config.toml
arch = "transformer_decoder"
model = "autoregressive pixel model"
dataset = "numbers of one to four digits printed on busy colour backdrops"
train_examples = 147500
image_size = 20
horizontal_flip = false
levels_per_channel = 4
vocab_size = 65
width = 256
layers = 7
norm = "layernorm"
norm_position = "pre"
hidden_act = "gelu_tanh"
mlp_ratio = 2
head_dim = 16
fused_qkv = false
bias = "none"
qk_norm = false
parallel_block = false
inner_norm = false
positions = "learned"
tie_word_embeddings = true
init = "trunc_normal_002"
residual_init = "scaled_by_depth"
optimizer = "adamw"
learning_rate = 0.0018
beta1 = 0.9
beta2 = 0.95
eps = 1e-10
gradient_centralization = true
max_steps = 25100
batch_size = 128
epochs = 21.8
lr_schedule = "wsd"
decay_fraction = 0.3
final_lr_fraction = 0.05
warmup_steps = 750
weight_decay = 0.3
Rows from block 4 of a small autoregressive pixel model, named by matrix and row number. Rows with one number belong to one neuron. Each number is 50 + 10 x the weight over its row's rms, rounded and kept within 0 to 99. All counts start at 0. After the name is the row's rms in percent of the matrix's.
After each neuron's rows are labels from the 100 images, of 14976, where the neuron reaches its highest value: "top examples" is what is common among them. Only what is clearly more common there than usual is listed. The data: numbers of one to four digits printed on busy colour backdrops.
# fc1: MLP up (model.blocks.4.mlp.fc1.weight, 512x256), inputs 0-85
# fc2: MLP down (model.blocks.4.mlp.fc2.weight, 256x512, transposed), outputs 0-85

fc1.153 134:47 45 58 50 35 46 53 36 59 65 28 55 53 62 53 37 49 57 59 53 47 49 43 68 79 44 50 35 29 56 44 40 42 45 50 51 32 28 55 39 46 43 50 51 43 31 26 48 60 69 55 56 43 49 54 58 46 42 53 48 57 56 48 61 49 34 29 43 53 41 43 48 61 56 46 40 68 35 43 49 56 57 44 43 54 48
fc2.153 108:59 35 48 55 42 36 57 48 58 61 44 39 23 59 47 55 65 73 46 48 57 48 51 54 57 68 51 44 63 47 42 43 44 41 43 48 45 37 45 38 48 53 49 50 63 45 46 50 53 50 39 45 52 53 58 49 60 58 60 59 40 49 52 47 59 47 33 56 57 30 60 54 40 50 59 52 45 58 36 40 65 42 59 52 44 32
top examples: on a plate

fc1.138 132:62 46 57 45 34 54 54 54 52 61 50 50 42 37 59 51 45 59 39 52 46 51 75 49 48 66 43 39 47 53 54 44 48 63 38 35 45 42 63 42 55 65 50 55 60 49 53 57 44 56 49 40 64 53 75 49 64 61 39 57 46 43 66 35 63 40 45 56 46 55 39 45 63 42 66 64 39 46 45 56 52 55 59 40 50 55
fc2.138 122:53 50 21 78 66 55 50 51 41 47 40 45 43 33 43 72 48 50 59 39 57 61 20 45 42 37 54 47 58 60 47 49 36 49 60 69 42 63 50 48 55 44 53 38 37 33 43 37 50 46 47 48 63 41 53 47 48 57 53 52 41 39 43 51 52 55 58 51 42 41 68 39 51 49 35 42 63 41 67 51 39 44 62 66 50 41
top examples: first digit: 4; last digit: 8

fc1.272 130:45 36 58 20 48 43 62 70 48 50 69 64 42 46 46 67 74 52 60 42 72 64 58 59 59 57 41 45 37 47 42 39 61 63 46 50 41 37 50 48 34 41 57 38 49 42 53 44 46 63 52 57 39 44 41 70 65 54 57 43 36 42 59 51 46 48 58 46 36 47 54 43 55 53 24 59 66 38 58 59 45 39 47 33 50 45
fc2.272 135:60 63 43 57 35 47 24 37 56 46 33 41 52 53 36 39 49 45 22 50 42 35 55 47 38 56 73 51 53 57 52 51 29 48 81 30 57 42 63 47 49 50 47 60 57 46 49 47 54 47 61 42 61 50 45 36 38 51 66 50 72 47 46 52 35 54 41 27 56 42 56 63 45 53 52 53 35 65 57 54 36 62 34 42 59 49
top examples: black ink

fc1.45 118:66 54 49 49 55 66 48 40 58 34 54 58 61 56 49 59 55 47 66 64 65 70 59 70 47 49 43 54 55 64 59 30 59 57 55 34 45 62 28 48 43 34 46 35 69 31 64 53 68 57 46 34 35 50 46 67 50 59 37 59 56 43 32 47 53 53 60 66 64 53 46 51 62 45 62 58 45 49 40 54 48 36 48 49 66 33
fc2.45 119:54 37 65 56 57 43 51 72 50 59 55 59 50 43 53 42 44 36 61 76 27 45 33 45 42 49 55 42 71 48 48 51 49 30 65 48 59 37 54 58 50 68 45 44 45 48 39 41 44 38 47 47 59 60 40 42 50 57 50 36 44 57 49 57 53 44 60 60 44 48 61 53 53 48 23 54 56 64 53 41 56 60 41 68 54 56
top examples: black ink; bold

fc1.357 125:59 51 59 43 40 58 59 44 43 45 56 58 28 45 54 35 66 58 73 48 67 60 58 67 52 52 51 50 45 42 50 42 52 18 44 49 49 54 57 39 55 61 64 58 63 38 54 62 49 50 55 49 25 51 52 46 46 61 41 45 45 34 53 44 54 55 54 43 55 35 55 45 56 54 40 55 45 40 36 64 43 49 39 52 58 50
fc2.357 128:62 54 42 25 44 27 54 45 50 52 44 49 65 48 45 44 69 45 43 43 54 36 59 58 77 53 52 44 44 39 43 67 51 58 53 44 63 41 62 67 28 57 47 37 41 41 44 36 41 53 54 47 57 39 57 26 32 51 50 53 51 59 40 52 26 44 52 42 50 61 45 41 50 51 35 45 54 60 57 47 60 62 53 41 50 52
top examples: black ink; length: two

fc1.44 019:57 52 47 51 39 61 64 64 54 68 50 54 50 45 46 33 68 51 58 49 72 60 48 42 54 47 59 53 32 53 54 53 55 41 60 54 49 45 51 44 59 63 36 57 43 45 44 43 50 49 53 32 61 48 52 43 64 63 37 50 49 48 35 53 49 46 52 37 47 46 39 24 40 47 56 37 68 52 52 40 53 48 50 54 55 43
fc2.44 022:41 45 57 51 64 42 49 45 49 39 47 66 52 40 53 71 43 41 43 36 59 50 43 49 45 43 37 59 59 61 49 65 51 44 50 38 56 45 56 59 34 44 58 46 49 55 40 48 64 45 40 58 67 41 41 54 38 42 65 45 71 57 54 54 53 53 55 51 54 66 52 55 52 63 58 39 45 30 41 64 42 53 60 59 34 49
top examples: length: one; last digit: 7

fc1.258 188:35 63 52 49 48 25 47 65 50 73 39 60 65 27 54 50 57 58 57 58 60 50 61 51 49 48 51 60 48 48 63 58 54 37 54 53 63 57 52 45 40 48 57 57 53 33 60 56 26 41 33 47 45 44 58 45 53 41 55 68 45 34 55 27 63 42 60 53 44 50 43 45 48 47 52 46 49 55 41 44 62 52 46 47 52 53
fc2.258 118:52 56 41 44 51 18 56 51 51 62 53 53 76 29 56 54 63 56 68 62 49 51 50 56 52 48 53 53 50 51 51 61 47 52 47 57 63 47 49 45 46 41 55 63 35 36 62 49 47 33 40 45 56 59 64 49 38 34 57 85 47 37 55 41 39 44 57 58 45 54 55 53 55 41 40 32 53 40 52 44 46 58 53 53 58 48
top examples: teal ink

fc1.105 110:39 47 51 67 48 68 31 45 43 49 60 68 54 44 38 56 47 66 68 53 56 45 58 38 64 57 43 58 38 35 59 45 39 47 44 50 58 57 52 57 42 62 51 55 57 46 61 54 45 55 51 46 53 37 56 52 40 65 43 54 49 49 48 50 46 51 62 53 48 59 55 44 53 54 47 60 61 35 57 39 43 79 58 47 49 62
fc2.105 121:44 79 46 42 14 47 42 46 54 65 40 44 48 42 33 25 48 62 33 36 59 68 64 45 46 57 59 77 48 59 36 49 62 52 49 53 47 44 58 48 60 50 36 56 46 40 46 40 46 56 57 59 42 43 41 50 64 47 57 55 68 62 51 35 47 40 35 47 69 46 44 48 59 60 51 51 47 35 52 52 47 41 48 31 51 50
top examples: red ink

fc1.431 161:47 55 51 41 62 54 66 52 50 57 56 66 51 51 45 61 42 59 52 53 33 48 61 52 45 36 50 54 46 44 56 38 58 43 60 60 57 57 49 44 55 43 48 26 47 55 55 67 25 66 52 32 67 59 41 43 38 72 55 47 75 47 48 55 58 45 48 53 39 36 59 50 54 48 50 54 47 73 36 67 51 66 56 39 57 46
fc2.431 150:52 56 65 66 37 41 43 52 58 44 50 57 52 55 47 35 45 54 39 55 38 39 32 54 50 51 65 57 36 63 50 57 39 76 51 40 38 44 23 50 59 26 42 49 46 41 39 54 40 55 58 40 61 42 32 44 56 33 58 43 59 52 49 75 42 50 40 50 63 33 44 58 46 38 45 54 42 69 56 70 60 68 49 39 57 36
top examples: pink ink

fc1.292 125:31 66 66 65 50 56 37 48 55 56 54 56 44 54 46 51 43 50 68 53 48 44 49 53 33 53 37 48 75 40 46 38 44 45 51 33 53 37 54 52 56 77 40 35 46 55 42 30 55 53 53 40 36 39 52 51 52 59 52 56 50 50 47 42 61 49 53 60 53 45 49 54 33 67 54 78 60 53 60 60 31 49 23 57 53 56
fc2.292 118:51 41 36 49 50 41 37 56 48 34 43 28 57 40 50 45 45 49 40 60 46 55 58 65 44 52 66 48 74 40 42 53 54 58 58 53 64 41 38 36 67 39 38 46 47 58 43 58 50 50 57 18 40 60 38 40 57 53 52 58 46 45 62 60 58 46 57 52 54 44 52 62 39 52 43 49 48 49 43 50 53 63 56 55 52 50
top examples: on a plate

fc1.412 021:45 56 48 45 47 49 45 47 42 53 56 47 46 56 46 33 50 64 45 68 42 44 55 51 44 55 51 26 34 60 47 50 56 44 38 49 54 52 36 46 39 50 50 44 53 50 53 56 43 58 48 62 25 44 29 50 41 41 53 66 48 43 38 44 43 57 46 52 41 37 56 26 44 62 51 80 45 49 45 16 44 38 76 58 56 62
fc2.412 022:48 29 56 51 48 51 48 54 56 46 48 50 39 43 40 76 38 64 52 44 62 55 43 46 50 44 34 87 65 35 30 58 45 53 56 46 63 31 73 68 51 63 41 66 41 56 43 38 35 52 53 32 58 50 72 45 69 63 39 50 56 47 41 62 51 50 45 47 47 51 33 59 40 54 53 21 58 39 52 60 51 59 35 51 48 67
top examples: bold; length: one; red ink; blue ink

fc1.32 133:63 50 53 56 65 62 41 47 59 37 57 54 30 60 58 58 57 66 56 51 66 59 44 44 55 42 48 45 32 67 52 39 52 51 51 36 45 58 48 50 61 61 54 37 57 47 68 67 62 60 29 42 54 26 67 61 51 66 48 52 34 50 48 58 45 53 67 52 42 51 47 34 65 52 66 67 47 32 22 62 44 34 69 71 62 33
fc2.32 138:28 52 49 42 37 35 43 66 47 51 61 64 59 47 57 44 45 45 46 55 41 53 65 61 76 55 27 36 53 48 50 58 63 47 41 52 51 41 47 48 37 57 51 45 37 53 33 68 36 57 53 64 50 44 52 53 35 64 40 49 38 62 50 55 38 39 52 35 55 65 45 46 57 58 49 51 53 63 54 55 65 42 44 26 62 55
top examples: black ink; bold

fc1.498 126:58 52 38 54 48 41 44 58 39 44 56 58 51 59 38 54 53 53 55 56 58 30 70 39 57 50 63 43 46 55 55 62 48 51 52 50 37 55 48 49 40 45 64 43 57 38 55 64 35 70 53 44 57 62 39 41 49 63 32 55 46 55 53 44 59 42 54 64 51 54 54 29 45 38 53 55 52 48 66 62 46 71 46 34 40 48
fc2.498 114:59 51 62 57 48 44 45 62 51 33 62 51 48 60 34 36 43 74 42 37 55 62 44 64 36 57 51 52 44 46 56 26 31 60 51 48 60 41 67 52 41 38 43 57 35 68 52 48 47 54 53 71 49 54 51 66 61 63 59 45 64 33 48 51 46 75 59 52 43 44 65 54 41 34 56 60 47 56 59 53 38 48 32 52 50 31
top examples: bold; on a plate; black ink

fc1.475 122:59 44 55 63 53 51 65 55 47 48 40 50 49 39 48 60 37 74 42 64 61 34 42 53 46 61 43 53 48 47 54 40 36 45 67 50 52 46 38 50 53 56 51 59 39 50 54 66 59 54 46 54 63 44 46 45 54 68 44 64 53 55 42 47 40 55 52 44 44 64 71 49 49 38 60 55 53 36 55 46 58 39 41 48 56 69
fc2.475 129:37 57 67 56 41 44 54 50 62 59 45 62 48 43 61 63 32 46 62 59 34 49 44 29 50 44 66 37 39 60 54 50 55 26 39 37 21 55 53 43 57 57 54 39 42 32 50 37 47 42 51 47 61 57 50 45 45 41 66 39 41 38 42 49 39 49 60 42 47 52 41 62 47 62 26 55 58 51 33 51 61 48 34 57 46 34
top examples: on a plate

fc1.50 136:65 54 60 59 40 53 43 47 52 43 49 61 54 53 55 41 41 62 59 49 57 33 57 52 42 21 46 51 43 39 42 52 56 50 49 55 62 54 54 39 43 66 74 44 44 57 35 58 47 58 57 52 37 41 55 45 65 47 45 47 41 44 49 32 48 45 46 44 58 55 41 55 41 45 49 55 39 49 63 41 59 51 40 57 53 50
fc2.50 137:42 29 46 59 50 55 29 56 35 57 47 22 54 44 54 52 62 41 53 63 64 72 55 39 69 49 47 37 40 42 48 70 52 35 56 47 36 50 42 56 51 56 42 53 54 59 24 44 65 42 35 57 63 55 62 50 46 43 65 67 46 44 45 55 59 55 40 49 43 23 46 40 45 52 40 46 40 36 62 60 56 67 55 48 48 69
top examples: teal ink

fc1.434 125:34 72 45 44 50 47 50 50 69 53 48 51 47 48 62 56 45 58 56 61 43 39 57 54 43 54 46 47 58 55 44 48 42 51 52 56 58 42 53 34 64 49 42 42 31 52 51 45 29 45 59 35 46 54 32 47 62 56 34 36 46 44 51 50 59 54 52 43 47 56 48 45 55 71 56 63 56 53 44 62 52 67 30 47 54 53
fc2.434 120:53 49 67 56 54 60 65 61 53 57 36 45 54 65 53 52 39 58 43 58 51 41 51 39 55 40 56 42 49 43 51 64 37 51 45 45 35 63 78 50 36 29 48 42 56 56 39 72 55 67 51 59 39 26 43 46 51 48 58 49 71 48 55 51 49 44 52 43 57 64 46 50 54 21 54 43 63 45 54 45 55 45 38 50 51 60
top examples: on a plate; pink ink

fc1.161 107:50 42 20 47 70 48 67 59 35 64 54 62 38 66 50 44 57 76 32 54 61 30 43 53 53 46 48 41 72 41 51 36 36 57 66 51 64 46 31 39 51 37 58 43 45 54 34 61 50 63 49 31 58 43 57 45 34 67 41 53 49 31 52 59 45 53 51 51 49 48 67 45 49 60 80 64 44 49 56 46 57 53 49 62 61 46
fc2.161 115:57 63 73 22 33 52 29 34 60 45 72 46 52 58 50 46 31 57 74 57 51 56 47 44 50 44 50 61 41 68 39 39 59 46 54 46 51 56 55 49 51 42 61 51 50 55 47 32 40 47 55 68 46 27 45 55 41 41 61 51 51 52 50 46 59 45 52 36 51 42 56 45 42 73 36 51 51 48 42 45 54 47 54 37 44 26
top examples: pink ink

fc1.94 022:29 56 41 50 47 55 32 50 53 64 43 56 27 50 45 49 45 50 54 46 43 42 67 44 41 38 53 32 53 53 48 46 60 35 47 58 50 48 37 50 37 30 56 52 61 43 45 60 51 54 45 52 23 47 36 54 49 55 47 58 51 55 40 48 57 52 52 42 49 36 59 20 48 61 57 64 49 42 48 43 58 47 53 49 50 53
fc2.94 022:52 44 57 49 49 57 63 52 55 42 61 47 49 44 45 58 55 58 28 61 71 48 45 41 54 50 50 68 36 43 38 56 48 57 54 25 61 40 67 66 60 48 48 52 29 50 46 44 47 51 39 52 94 41 70 46 61 51 49 49 59 40 53 58 47 49 54 58 58 41 37 44 49 67 53 39 55 55 47 44 55 48 44 49 53 65
top examples: bold; length: one; on a plate

fc1.471 130:55 55 51 40 49 41 18 46 52 65 44 60 61 67 42 68 48 58 47 52 62 57 65 52 50 58 44 52 53 32 37 37 38 39 58 41 53 55 58 45 34 40 53 68 62 61 55 40 59 57 32 49 37 67 62 64 45 42 52 64 41 34 39 39 72 49 52 51 54 69 46 45 57 35 53 46 54 53 51 45 47 49 60 43 53 60
fc2.471 114:50 52 50 77 47 47 50 56 50 44 45 30 42 38 48 49 53 54 29 72 31 46 46 44 45 52 52 68 68 46 52 58 48 49 55 31 57 54 50 51 63 51 41 40 66 60 57 54 45 45 48 43 38 53 50 31 39 56 50 36 64 55 47 59 35 45 24 18 48 45 43 51 48 59 65 33 50 44 34 74 64 58 57 46 59 43
top examples: on a plate

fc1.464 019:53 65 52 55 55 64 40 51 53 53 51 53 38 45 48 21 53 52 55 54 40 49 55 40 51 44 51 32 35 49 44 47 47 44 39 60 48 51 34 35 37 41 38 47 45 48 45 54 45 52 44 54 49 51 70 43 49 59 29 58 50 47 46 59 54 52 50 45 46 34 43 18 45 55 52 76 57 51 57 15 55 42 49 54 59 56
fc2.464 020:56 40 49 52 55 42 52 55 61 55 44 58 45 49 39 63 39 61 55 72 57 62 48 39 41 41 45 74 66 57 45 56 58 40 61 29 59 34 61 70 50 56 49 59 40 60 53 44 49 51 45 44 51 53 31 53 48 42 59 48 56 50 54 49 49 53 44 43 41 45 52 52 51 60 58 41 48 43 54 78 41 49 40 43 46 41
top examples: on a plate; length: one

fc1.408 131:66 41 55 77 51 29 51 53 38 58 54 41 48 50 50 54 61 49 63 72 48 52 58 66 49 35 59 43 44 46 41 44 51 36 56 36 60 48 55 50 60 48 50 37 31 54 56 58 50 36 37 30 61 49 27 41 52 45 72 47 52 48 38 52 62 47 62 67 32 32 49 47 61 61 40 44 47 72 59 53 47 62 56 60 61 52
fc2.408 119:36 53 42 56 45 44 51 39 45 48 31 50 42 44 51 55 67 47 49 58 50 48 52 39 65 43 32 59 49 29 65 42 69 50 51 54 15 75 64 44 54 58 36 64 48 61 43 51 56 59 38 50 33 59 54 40 52 67 51 43 41 52 42 49 37 52 61 48 45 81 52 55 61 58 44 55 55 63 38 53 47 63 49 43 63 49
top examples: pink ink

fc1.447 164:49 56 50 45 39 34 36 43 64 57 48 50 37 48 34 46 52 54 53 62 45 62 39 57 51 38 50 58 59 41 66 59 47 46 53 46 52 46 42 38 61 30 43 64 49 54 54 64 43 52 52 41 59 55 33 30 49 47 56 48 44 56 57 73 50 45 52 36 52 52 52 45 58 38 48 61 62 61 35 63 51 63 51 58 47 41
fc2.447 140:54 60 38 34 41 23 47 54 54 46 62 44 47 37 49 52 58 58 37 55 52 66 47 63 55 49 58 62 69 49 63 42 56 50 49 50 62 45 48 49 54 18 34 62 49 47 58 55 48 50 62 45 54 40 48 47 41 30 41 69 39 61 54 71 49 46 41 59 51 61 54 54 50 53 41 58 46 49 40 44 51 68 55 57 63 43
top examples: pink ink

fc1.175 152:36 48 44 62 40 52 31 38 36 48 51 48 58 35 59 53 59 58 62 36 60 74 62 56 63 62 48 50 61 45 53 49 56 46 58 50 47 54 41 38 61 62 64 63 59 50 55 56 49 32 50 57 50 57 73 60 55 44 54 66 43 37 40 38 45 46 38 48 49 44 45 41 49 58 47 54 42 49 37 50 53 44 42 50 58 47
fc2.175 172:34 48 40 42 63 56 53 52 49 50 64 44 53 43 47 33 66 53 50 36 72 57 46 51 47 55 35 54 51 60 45 54 53 82 52 66 52 53 37 42 60 25 56 69 48 48 63 29 41 45 57 49 23 37 55 57 59 43 63 58 55 53 46 47 52 48 53 28 45 57 34 43 49 50 55 36 42 45 44 49 45 58 51 47 45 38
top examples: teal ink; green ink

fc1.91 114:50 52 57 44 40 53 51 30 55 47 61 48 54 47 56 53 46 50 58 48 34 66 46 51 62 49 42 51 56 62 69 36 53 50 56 48 52 46 55 51 40 59 46 42 45 68 50 50 54 73 39 52 47 52 47 50 54 53 52 76 45 45 41 56 38 41 53 63 41 38 41 37 50 63 48 52 61 47 50 54 58 48 55 47 48 59
fc2.91 149:66 59 45 55 62 39 67 55 35 55 54 67 35 59 56 60 61 50 42 58 61 44 50 57 56 41 42 66 42 43 37 54 46 48 34 49 40 55 61 47 45 49 47 52 45 55 52 49 51 27 47 43 45 49 52 68 59 50 60 38 44 42 49 56 57 73 62 47 58 49 62 42 47 38 45 42 56 66 46 50 46 52 54 54 57 38
top examples: pink ink

fc1.325 132:58 55 64 51 60 44 58 40 60 53 58 57 57 34 32 42 65 54 49 78 41 19 65 64 56 43 38 57 42 47 53 61 49 35 45 43 55 52 22 44 47 44 56 55 40 42 37 46 35 59 50 57 33 58 58 24 47 48 52 53 67 52 56 45 51 48 48 48 34 56 67 33 50 38 38 54 56 60 55 42 54 65 47 33 61 63
fc2.325 147:57 49 40 71 50 60 61 64 45 51 43 59 47 53 36 49 57 49 60 38 40 70 42 49 51 34 67 28 57 72 52 44 49 55 52 48 41 72 51 53 56 47 56 40 56 39 53 46 63 47 44 29 42 53 55 43 63 42 48 47 29 40 48 59 41 58 50 65 40 43 55 56 45 62 21 39 54 29 29 51 35 41 55 62 56 71
top examples: length: one

fc1.117 020:48 67 56 44 63 62 40 51 49 57 43 62 44 50 54 32 53 49 47 48 37 53 42 43 55 47 47 41 33 52 44 56 50 52 48 57 43 54 47 46 45 44 37 49 42 44 41 53 36 49 48 65 63 55 54 49 40 54 40 46 50 51 45 60 44 48 56 46 37 35 25 29 56 44 45 77 60 47 49 31 50 40 71 61 60 33
fc2.117 023:52 33 49 45 47 53 57 50 54 47 48 52 38 50 38 59 54 52 63 54 53 41 55 48 32 54 52 64 44 54 41 48 57 41 46 40 50 47 46 62 41 71 50 59 52 53 51 51 43 56 51 42 43 46 49 51 40 40 61 60 56 50 59 47 53 52 40 43 51 73 69 48 36 60 52 36 50 37 50 64 55 54 36 48 49 53
top examples: length: one; last digit: 8; first digit: 8; red ink

fc1.351 141:42 53 54 45 31 52 61 43 62 26 24 45 36 36 47 55 58 55 31 67 60 39 49 48 39 55 36 50 50 25 45 43 59 35 41 49 41 50 60 39 69 51 41 44 45 65 48 69 44 72 39 48 42 48 45 30 59 64 59 51 47 54 67 47 58 44 41 46 47 57 40 45 61 49 65 54 60 48 47 43 46 38 65 64 63 53
fc2.351 133:44 60 62 44 41 65 76 59 60 48 47 52 63 40 50 48 29 62 49 52 59 53 57 61 43 58 48 51 38 61 51 52 57 48 50 42 42 68 73 39 60 48 34 48 45 65 54 57 62 58 50 53 42 53 51 43 59 44 41 39 58 36 51 42 51 56 56 51 58 65 52 68 43 35 46 40 47 42 32 62 49 53 36 51 31 30
top examples: length: one; red ink

fc1.366 131:42 46 50 38 40 40 44 42 57 26 34 38 56 37 45 51 52 53 39 66 61 27 53 49 39 51 43 60 57 41 53 58 44 34 57 46 43 61 49 45 40 47 62 52 62 54 32 49 43 63 43 63 68 59 58 36 56 69 30 64 52 47 72 47 60 52 50 59 62 59 39 43 54 40 67 37 57 48 57 54 61 56 45 56 56 57
fc2.366 132:49 70 60 32 47 46 50 54 60 48 46 51 54 51 55 48 37 46 53 59 32 32 67 37 63 67 51 37 53 50 52 53 69 36 54 36 43 52 53 60 55 72 27 35 48 48 35 49 38 48 42 76 55 38 36 45 30 55 54 28 43 49 60 61 59 52 54 58 59 50 43 59 63 61 36 41 53 50 54 59 49 61 47 49 48 45
top examples: teal ink

fc1.2 020:54 56 56 52 44 59 58 55 44 57 45 60 51 47 55 33 63 57 61 59 38 46 46 45 56 45 59 32 24 53 49 51 51 49 58 62 38 47 56 44 43 61 45 77 57 40 46 49 30 56 50 51 54 58 74 60 51 55 45 46 50 52 44 46 48 53 52 53 48 39 33 29 42 56 52 64 63 40 43 46 51 44 61 48 60 38
fc2.2 020:34 40 47 63 65 47 58 57 66 42 58 59 54 52 50 53 64 57 34 29 51 51 43 47 49 51 48 71 63 47 43 69 65 36 41 39 60 40 61 69 40 52 42 46 55 53 60 43 65 44 50 51 58 41 40 43 27 40 41 56 60 49 55 51 45 42 49 36 58 56 67 57 52 68 62 58 47 39 48 44 46 53 46 48 36 46
top examples: bold; length: one

fc1.511 141:41 51 46 56 55 62 44 54 47 58 47 40 36 52 32 38 70 57 65 61 40 74 67 45 48 51 66 68 48 35 39 49 35 50 53 43 55 58 55 34 45 55 47 51 33 59 51 53 48 40 43 45 42 51 38 42 49 51 54 64 55 59 56 48 69 44 52 70 45 40 54 50 48 29 47 55 46 47 46 38 39 58 43 53 48 43
fc2.511 126:47 57 45 42 41 47 41 55 49 54 52 55 50 44 35 40 43 50 48 23 53 55 54 55 79 50 37 61 53 59 49 54 46 30 47 43 54 48 35 52 60 44 45 56 41 51 32 51 50 66 51 56 48 31 45 68 63 58 63 56 45 45 55 54 52 47 69 44 67 49 47 43 60 39 63 45 75 45 69 45 43 47 42 58 32 64
top examples: on a plate

fc1.304 134:51 45 47 47 39 46 47 51 39 37 47 66 45 53 60 64 49 59 69 63 44 27 40 55 44 43 37 42 40 69 42 61 57 62 54 57 61 69 47 50 41 23 64 66 50 47 44 55 39 57 35 44 62 56 50 47 36 46 42 56 51 50 44 62 39 37 51 61 40 67 63 21 31 54 53 59 64 58 59 52 45 53 47 53 44 50
fc2.304 150:58 41 55 54 46 56 61 64 50 51 41 47 37 57 38 49 59 55 45 51 51 62 52 57 33 43 66 50 61 46 62 35 25 35 47 49 51 41 64 42 59 40 49 45 27 45 45 58 54 52 61 54 47 48 52 60 67 50 64 38 29 34 58 44 57 57 42 54 51 39 51 64 46 45 39 59 41 35 51 58 28 48 42 42 23 46
top examples: bold; length: two; black ink

fc1.441 119:75 45 33 49 44 47 40 53 34 56 38 51 51 43 60 46 50 60 49 41 52 61 50 56 44 46 45 66 67 45 50 32 40 48 47 40 63 52 52 41 53 48 61 36 29 45 58 55 51 53 41 40 42 61 50 53 76 64 56 46 49 23 50 51 64 56 59 28 45 44 45 57 36 44 66 50 50 51 54 71 46 45 40 46 54 40
fc2.441 144:29 48 60 42 49 29 61 41 48 51 49 45 50 57 45 39 60 50 36 55 49 29 57 55 68 56 45 69 47 45 39 59 69 46 56 42 46 36 26 56 36 53 40 66 53 61 35 40 42 38 48 71 45 50 50 35 32 65 42 53 65 66 57 51 27 49 43 54 46 59 48 47 59 56 60 48 54 75 60 49 59 68 48 42 57 54
top examples: pink ink

fc1.461 147:33 46 51 51 44 53 53 47 53 53 31 47 60 42 42 56 57 53 47 55 47 60 62 43 44 48 50 48 55 63 59 67 56 64 47 42 54 60 37 31 38 45 66 38 71 64 45 55 43 54 53 53 49 41 42 53 56 40 47 68 43 35 44 50 68 16 46 52 49 49 49 43 47 42 42 56 37 64 57 41 40 41 45 58 57 58
fc2.461 144:63 31 56 32 47 45 50 52 53 60 38 51 49 40 52 57 69 49 61 47 53 41 65 49 65 54 71 54 59 57 55 72 56 70 67 55 60 42 29 44 59 50 51 70 37 44 46 37 55 60 57 47 52 44 45 52 61 47 55 62 49 48 42 52 55 46 54 49 32 46 38 49 52 48 56 55 39 49 45 35 49 46 59 49 47 44
top examples: teal ink

fc1.324 138:57 47 61 51 35 52 49 33 55 27 54 48 44 48 50 39 42 56 43 60 55 47 27 52 56 31 38 38 37 42 47 57 76 63 56 52 53 44 48 41 51 42 75 51 59 58 50 61 31 61 44 54 56 48 51 40 60 53 47 61 46 39 55 34 46 45 38 62 45 51 45 47 54 74 45 58 40 46 59 55 51 41 66 50 54 42
fc2.324 138:45 49 56 66 38 50 50 54 45 56 43 56 58 47 37 41 41 47 58 57 39 43 47 50 52 46 57 60 54 70 53 39 51 53 45 47 50 45 40 49 63 46 68 51 32 37 48 39 44 59 46 46 53 45 53 69 66 51 72 46 54 42 59 33 41 37 34 46 60 46 69 51 28 58 64 46 52 38 47 54 46 40 53 48 49 54
top examples: teal ink

fc1.345 141:56 48 47 56 38 62 33 42 35 52 48 55 48 60 36 52 53 71 50 58 57 49 53 53 56 52 37 63 51 40 51 53 56 42 37 44 55 44 17 53 60 48 46 39 26 64 42 44 39 52 46 39 62 77 45 33 43 81 66 56 60 52 48 44 54 53 40 28 40 52 39 40 56 37 54 61 53 69 46 65 63 60 38 54 47 62
fc2.345 116:74 43 47 36 54 53 35 49 63 46 57 49 58 50 36 65 54 42 50 51 47 41 61 39 69 44 46 43 40 58 36 70 52 41 64 71 51 37 38 61 55 44 61 45 47 57 30 56 57 48 47 48 57 41 43 53 49 38 84 45 38 38 35 46 43 44 59 42 57 46 39 43 56 50 25 43 47 34 51 46 56 64 56 47 63 50
top examples: pink ink